From a checkpoint of a small segmentation model: activation swiglu, 12.3 epochs.
Rows from block 8, named by matrix and row number. Rows with one number belong to one attention dimension. Each number is 500 + 50 x the weight over the matrix's rms, rounded and kept within 0 to 999. All counts start at 0. Numbers have three digits each.
# q: attention query (model.blocks.8.attn.q.weight, 256x256), inputs 172-255
# k: attention key (model.blocks.8.attn.k.weight, 256x256), inputs 172-255
q.44:525472518467574487552655572344590571518570562450420422472481531435381561512513439531504494498388457555426551495518460474451565510447383516473451498504411541477397507446470429526443575530543543574607425348505538426477491394602515532472531560488503476391
q.45:511536508597505524526452471456515555570510470567549584459510433543559570480405543498435536499437476556462502534499553443553496353513489623650614539567461363532478426497433519419618509466454486435399466467451448503533541501435443402525541560487453540352
q.46:374552525525526537458558449486584455507537549466562488573494530488437577491444378475527429457559543544549417386449505550498546523504490530527462508459465505524517534469492548519457480547488536599494415418455459656569519549490392474475491467425435589460
q.47:573444433457575518505582512528524547534432538558613473523552326530560452496608521514431575498575434444532420408517595530484474477467430476519675482594416458524607386525561549518515528527466543543514604525571394462402502427480528441502444499609567474505
q.48:462510526514678494422408589382420458563473507429445404538525510467524515544545527456589469363496556527475564475490559517613354510445584434648430485618434438452474352462444515575583450501568481523474498569589542514489543589541478661565458453457516426506
q.49:409440369502646535411578521474424554483496497398538452447611445450455436550530498568525563426504470502446466558570482578415470456571515614558484521511569447521492561508537443429474486583379508446532394576462521644556549586510605503449424543446592496624
q.50:504467426539503481502514489520478503447511543534527557584490444437451485534449538479469534451602468469486435472497538433502556513569411396454523592467532475496433579516516449467592437516456607604412514397458424520404405530502531475517521443524547558412
q.51:507515472522535531466419588541466538491463536638460503484576434475570486457433594399530497555525452535422495468498539468504562468505422509466435554672426502486570465599517481516520517505604581461447421505514517581480463562515560421505549527442492503452
q.52:537618625512526467497426493540498565600487377445474554379517441419413513473442561587501441377494651506590540603447480538532481400561618581431537514545461550550424504541577554509554512510538512411507524447481477429535381394586471428528495582521389458529
q.53:499476488507483553595460507589515537433540462349468587568456538569479551469402594357451539451530456517498597505394510479530536499538475478497419488512537496492358453585526441501516429536518518559489470500509416518457434581563474605462488556485456519577
q.54:524508583496409531578440438523510444566564535660709432467543549425406489524523430410509502430485481526535690500494377460543541534411539475553413487486503628458492460473429494484568448473454388555397480371540480476501470408434500391459472447473471516461
q.55:578566533499496473380476570641464493514471469568477482441553582362381426554589630480580442545559575459488395522536503436582548497440614525429620396486540612541459508507483617416506527421549541641484444544504513469406481398525540589585473499532469533612
q.56:476533629443622470553525536459492541463488427534497507459510533441549459455516566525481513532496479566456411359500577416524522561516469443474558488461529512481482571597593506500544484402541393489586513593466470485608539420466477460469483520392497528403
q.57:479531569500386573497503429477479450455482427402463512548490497664452439540591501482518476521470481532541573447499584482549470549509642451535508586498491514489526433500515512568431536457420475569546401526442637594568436480513335437497460613481581518447
q.58:604467425337485596481448456551434518489491423532500517638434447503526602441371505551518539556504571467540535461399469472505587494501676417550594546503508431509439465647584562391444451520461476478552522497511485451531608609445583512467491501568566550449
q.59:508537491500498520561611547515501488463492561564508580449526523446545459506488617576546405398560400461484510509458475524407424565539355479615596561519572400490567468407431501555513556531524438532566549464523422451572474474474364651525543474447551565484
q.60:498539514430410517548497508547594499467417535584448564530558529490431513466457526504479498545538549527513467450546495485430545478457486412361519446510482608470418487542559584405477556534414543490500521540449472517448465473613443482508543528446430482560
q.61:476537531393440472413528537463410522520435424404446551536492435470535459464480427508555509549479557464527452681504543520415487477449427496590455554502544522513520509571449421615487555516496530467500604456522474480488575466423526513471580584423473418448
q.62:434508409493445500546476475527373503554439580533591477504508498469426509502522477533529511478460435528525452490607533491436539531536532602471489509387443532449399502597458484437469564434478503537416441498488458546349549495513512553439552548555436553417
q.63:389428344470484452390507503499460567487542518597513481433503650390626550519459463366517493595491458479464555477524511529508555519564445519548550394479481579453491577600476522528546491491495489543582383484475552501490491472542650465487467455533462358588
q.64:471462485520459482522482537525524490556517500533495509522500483485513458436570573584478530507489487502493507510534503465488533383527502479500517618519557447574480515609492529542493529437485467482539472467474431480443534534497506458528485554539500541477
q.65:421546499490512527491555554593552500417501530509475465525483529533487492463549416547526445435496480516483541493492565503482476479550460475502482441535466526490462508397490488447602615473507503453429556448492449447450465567528445504564550484551433521513
q.66:482558462468454450499463489510517538513534564491529558540497443530511528420490466416447553468490460531540522461485485509463498549470506449565469495574466530511491537508500492427555503491588452422452499503538482540522470428517469439497445495552484495430
q.67:463512523451490494558512475516534560442521490520493498478425530497523477493562507503507544462498530574448516500623459492467459556479526445551500462478425495429534545533418519558594500457494616515575510556439518538412464461555494461418593508521494466469
q.68:512545535423465523457497573508403467496455552474564528508491487462450520460507486477486525485455541441509446516406497393467482533549534534483455509510478535446528519552535497447465489485491425578492499429486541579512473492503555489447412492522522474484
q.69:438442530463523505547489500538443492415450485502590474454559515513528507453480462545478521459548515468573486526486540517473460517551510441534448428524512514419437477553493577602524491461507404559405488523416539498492484475559489515508514536539506488508
q.70:478492554461486492509554493525527511501371603471504473457570503469532491532444471417470474476484578527499509483456478530581539533552540474434550483553563468493574482491521552497467462476464446520512445502537535435451521462497459515513508503483491591477
q.71:460537558494472446493516473520567492519422551500509477587480536441497409468494497474496465488530489517477504465583511468510482463598522436496569554478448523461493573457518509549501540461440495427471573548446521466509451429515521556401524444504519583508
q.72:511522500550571453516471477533501542611415509462539544537516490463483561458484532441407360498480527541508506487554464485525498511494554446495429558510455484492405465534425512433486503508477498530536488487466565505495520509440417471530521511486480517581
q.73:526443526562513553508436505499484437473464481457477547468425490531542395491405453578440529523487554512487486537529502597515520484416476432481541460420488465561542473516471575554493591552512463459514471505524531439447491535532471385447512512582598519393
q.74:485503492498470503456584533483462512505540432468539529461484454498440499466543508548453442508505484512501537471528494558524540456497491500497545457482494493502455435396503500466401573526506474490462468495499525454501512526556578490569525450587516531496
q.75:454525453566508552493511471519482544488487586516481444449530512558417433510540472501497453549559589561474477524570414463493583457542587453451513512523498567490524492589484491436424501517522539515515521495495528459462593402438578477572503455449505421545
q.76:519516473464541539470479479544455506419473498446478434454514495500562517518501548502566499541483487517542388473605429534508510503467435552464528472484474482493439492518522576484529557518563587525521468511466434496536519473500465542496529532465435410537
q.77:574484538504465475511522416454484512503467515480526481473520517492498505413446435520474509530504516550528493513536489552488545528515575467544534545527591475497511597516487588604510512413508553463547559484495567454530558503510466488490541514528550578516
q.78:533484482506542513482529500523474519513501480516485540511469472515458480488438494490375544442499475539511543517497455524567517459489498508501463566529516466507448517553509445469477478484449493504507508449512521504411468478424495454534472543505419527513
q.79:512443545476500504417490458504487438476499547496499565414461511507457573568537542526489483504475422509424524525383548518507463545548482481454565489459478441523463488576485464566479620479450325498556525471447419504446578569462468519567527531524443529499
q.80:450547488557442430454523543444557586513413523497424485416511518482461580535487584517484499470510502522504555463545470537531462479519562492474562538426418419478462443444559540448417550500506576514451618400520528470497528517479551415496515512495553572498
k.44:474521447511534468502551507458452381496425517454362478452578519371443456457572483488498489615387583678498409527474529491502541434590466427533586473390498519448541486558506525487479493514576603460527523416434539546533380475568550542604564569390445479439
k.45:497480493477541379558542453492494507600621552494493545469550526372457399462422532489459396497607378567546540587540408550513451493486526484635634595613474479567496622411488604495520468542478474359534549507398501517496514547554530555457470476477424480418
k.46:512526477467472464622560481482452488493541410411600339471552578423531515520517503416495414528517545533411559461514519493435555537415485517441534458535454507468529556480523519513568406438550476547529506436473517455461508491514400635510444512496456571443
k.47:556588495474532509577502518416494374600551456433549593492545476597455453387483535516481555477539425545474432517428508496560465451465469520531496536495578513498529430399484459658481567481426432479456426545557439412491449524536572483478494655418528476505
k.48:468560465536546473539465549513534518518613479487554477502537475516561491599549527379520487504442435699428624471501457520524535597515403444558379487452524500418503567569419547503537462604556482507570641481544456608560482616380569616438505532554544492481
k.49:492409598532453394564555433448483552498603505512517447478589462511547503577501456389507456427556439502564551410544511572497494545553517563416551584495575426523480482444588520491420542473452479548558505421497506556537429345428460531499463464466587522537
k.50:490440524503453596434493527463480437526440471557591547624491470433597549517396536482446413494580459381416570470466555354515520443445491480439443448467562577449563519588523474581519447518551431593478542384474521480504569603438389410572538481552480490385
k.51:506522535547512579574502460594587480508503439468476453511500528452535472487485480513440459472595458519580457452438522440476632424362566523450473492508434485597444498474571521555518553482475530601446487573485576432570552553508606491492553606415359476560
k.52:562589534543467492538483493525471539469557426451478548372455403471501447513390503483497445548507516509526525437475488484532464532562515473472622501478560496451491537388447448565492455509458614478498543553452497571513389428536587456572578531519467517483
k.53:476521520514472418500528519557517492488578458536469459490527552390599525506634521367600453638509604499512529387524555528572480455399406415520540394522386485454599547537458564381655424525496465461543554543482600464619552492482515494441469463491463469650
k.54:508479433547577546563464571399446500515484525553566542451520567396468455457481592411505560459446493437503415450484485489543575510506415479573461452476519422454430531449627471627588554472487509549501360538492494448456448612552480611467459519518491528462
k.55:517511525526428469494537541530506464507494555551378565517474501446523462502538511502412431499458506624522611610517404598518427469481313554579465540511420556546462434519427451432541516454431524517516483429560494459450489523480582396505565445578453536497
k.56:612435554518477479552410454525485494402565534487457520519490465541531457572499489515486513505474480406523505522478514518624476424500427518490523601479554620429514519501464611515447557616499479580496532544634543464510526419570456527539427499480455571506
k.57:508496498510430544537473489433524503551616477471471490521496446523485631530493470679475481592500611434466497446474474465504470497591466356518461546519441478432379584578516692489490479387523548534478482564502599405507422491509512512484567381579634506474
k.58:508413450566478502416467438489470551474427618522527563586407550555525552496338509477502524574518625489486543465459438557420436500444572386472483568565507431501436463472450435515462534494469583512598519485469492572564572623530422533524498476406642477469
k.59:452398422485571423518419471564421458419521440635426526456492497484454437541552519423545462430455507513472524589475517388578505575525502424480591466584495440573414414513435437586603548518602452523494433401527474522589457477459464441474602356488585443429
k.60:425497539381442548461346462494434474493569572415463499438456483489525508406380399544481530541426475552558489546523479468424544483505440519380539595417463514458477583487584494461480497440605520460467478449474459483528496498539519468466496502518469473554
k.61:544448510520433481483489561465515538479419509432560443564514445509635457441545487516510519525417511392349517558546576492527450541522584472532607451507607488634581520489518494477509467552535490446384599494448490564532581495452515542474537536517532480477
k.62:575480530464566459527522520495503492532422395546560531581471479492533526508484443508481522548520586540422599530577512532471540560505518532438505359407458488592651551435495613542492475511554531627554424482477520496426534608529482481469468438515415465463
k.63:526492536497413519475506480486565557626553617512465531503510536380509503596505486476555509416553559445468541467558499428518562488544518444550589396533526381525519521509477590505550382434494506515442398455546476483412473440459475552383506541486465525491
k.64:459529464560463546546511485400533517455485486555521462534594601490491365471487477580443526535500551512549496527545498530528426437479515472518495560460587541513551549586527489511490581467469552526558519530531504462521544476530497505564533525565532531485
k.65:465433506469500474554513483564498479520483595559473499550403456526455421485493505511413517463486445556382431586420567479476489446479551492537474531401501467539529481496495479497564559556557391607478576515467451502426452531556530473416482553529494478519
k.66:536614516507494484515517468458508494500553520512564521571570534518533515508531532510451630495456538460431499529507485491460444464481478527444426471532521484557555504470444435546493549536545521533494500564459507493559508426551570478490469516476452503445
k.67:456461470503506527497435488501484481536490493479546481514497489539515444503562577540511542579490463491421526551513558446524472431497567523531485502523423492461598496468532422483512514516510548511532497493390506559507426550463565458501502539512499456433
k.68:478561482575480478452543472514577488429459429521527524543515458438426510508486613453538590519509500422479572456496459459569418594495413466538489522478575562564458495457516498456426525500455550471453524442439495522486577533410539466456532479495425520563
k.69:456495486596462556485557454598490508504538545475553472527474421493497485570479452518410504549544450484462556543437441526545416488495508486562430480393470555500470498601536436525515536568497413568409516593474487485545465434497444506466482571484400483374
k.70:514534497564497578547450545519409496475396556474520392494483490457455508496490548538535466503478478445533470484471506548521508525520511533525499447513536486529461529540475450523437465554469481492497511528459497557511528422485533457465496470498489552439
k.71:497612470554439466468473502566514456510412577558510548448562443500461578485475564497470438459385483507525464441587441522486558480526480515473540511552473485470524454385494479503443558511431493510545519512521447454529498422505604589518430526489518535520
k.72:502496539548518366437483460523446547500480522438539489546494426493488526455460415515502482483420499599446591562478518472492434521464478475610588427520490461523499563465513510522448501605447510504514527504515530565493502536476495469514383476529483589529
k.73:480493579549478531519408492473400417543515496523491533448485529418533402455458498533526566516518449501514550491619512533501468445465462500526537462484497469507516536536544577489444501484433454519482473522479577480462464497488515502526552530520537581419
k.74:456520538553496561541510483493468508473552427525548436453485517456448471438522462574503462496497428540544459582464451505550447545427460485487506514502507488522527507534550464469478536540551475444559474501456497510405530519564491440554528477636549529483
k.75:436511454519581559471474487489460528431507504506482496543511533527413479519507482459503553530486505445530504594574431525462413496446475497547500500476554465456536517541447454442524498487491472528611526476471464551442549536488548489494422446483477487480
k.76:495494483539607496491503482553452513463532550509458431517502484478530475563474534423495455608490554509466425487496454493520535459500497548567477577433422485487509537427556458467501588523478480495500438472474581555489418512531477481393520538444445483482
k.77:541510475529481523462425486486491471443485479487541485546468523528524502492434531585426460425480441552558476469551451544452483462465604496443475500505517518519533530578411511541535588544498564547567482474521593436507501504541557521492525475501593476474
k.78:498485522553479538462553511471440523564474558510469534569474504575534450513498532456494539442480576464562476571545518489569531491519540547427500488416527465479491564458549529487479450468515459510529467495517475447474518582466492534507500427444524520496
k.79:567527483491453476520542462497516572513475478514510500458576507411365375402495512507449468554568409559507467566505444508503498466539499428489539502474443473455574418621583484556627591507505534514472599509551475509512488458523451496570521442519453481376
k.80:450480457420482442546423431532455485482394546525545507539453533580483360474541388520523511521449569507553445471495426555489464500520484419528528509536441467472426572515582477509476438500432371484493548541514535551493526476491520529494518406519503552471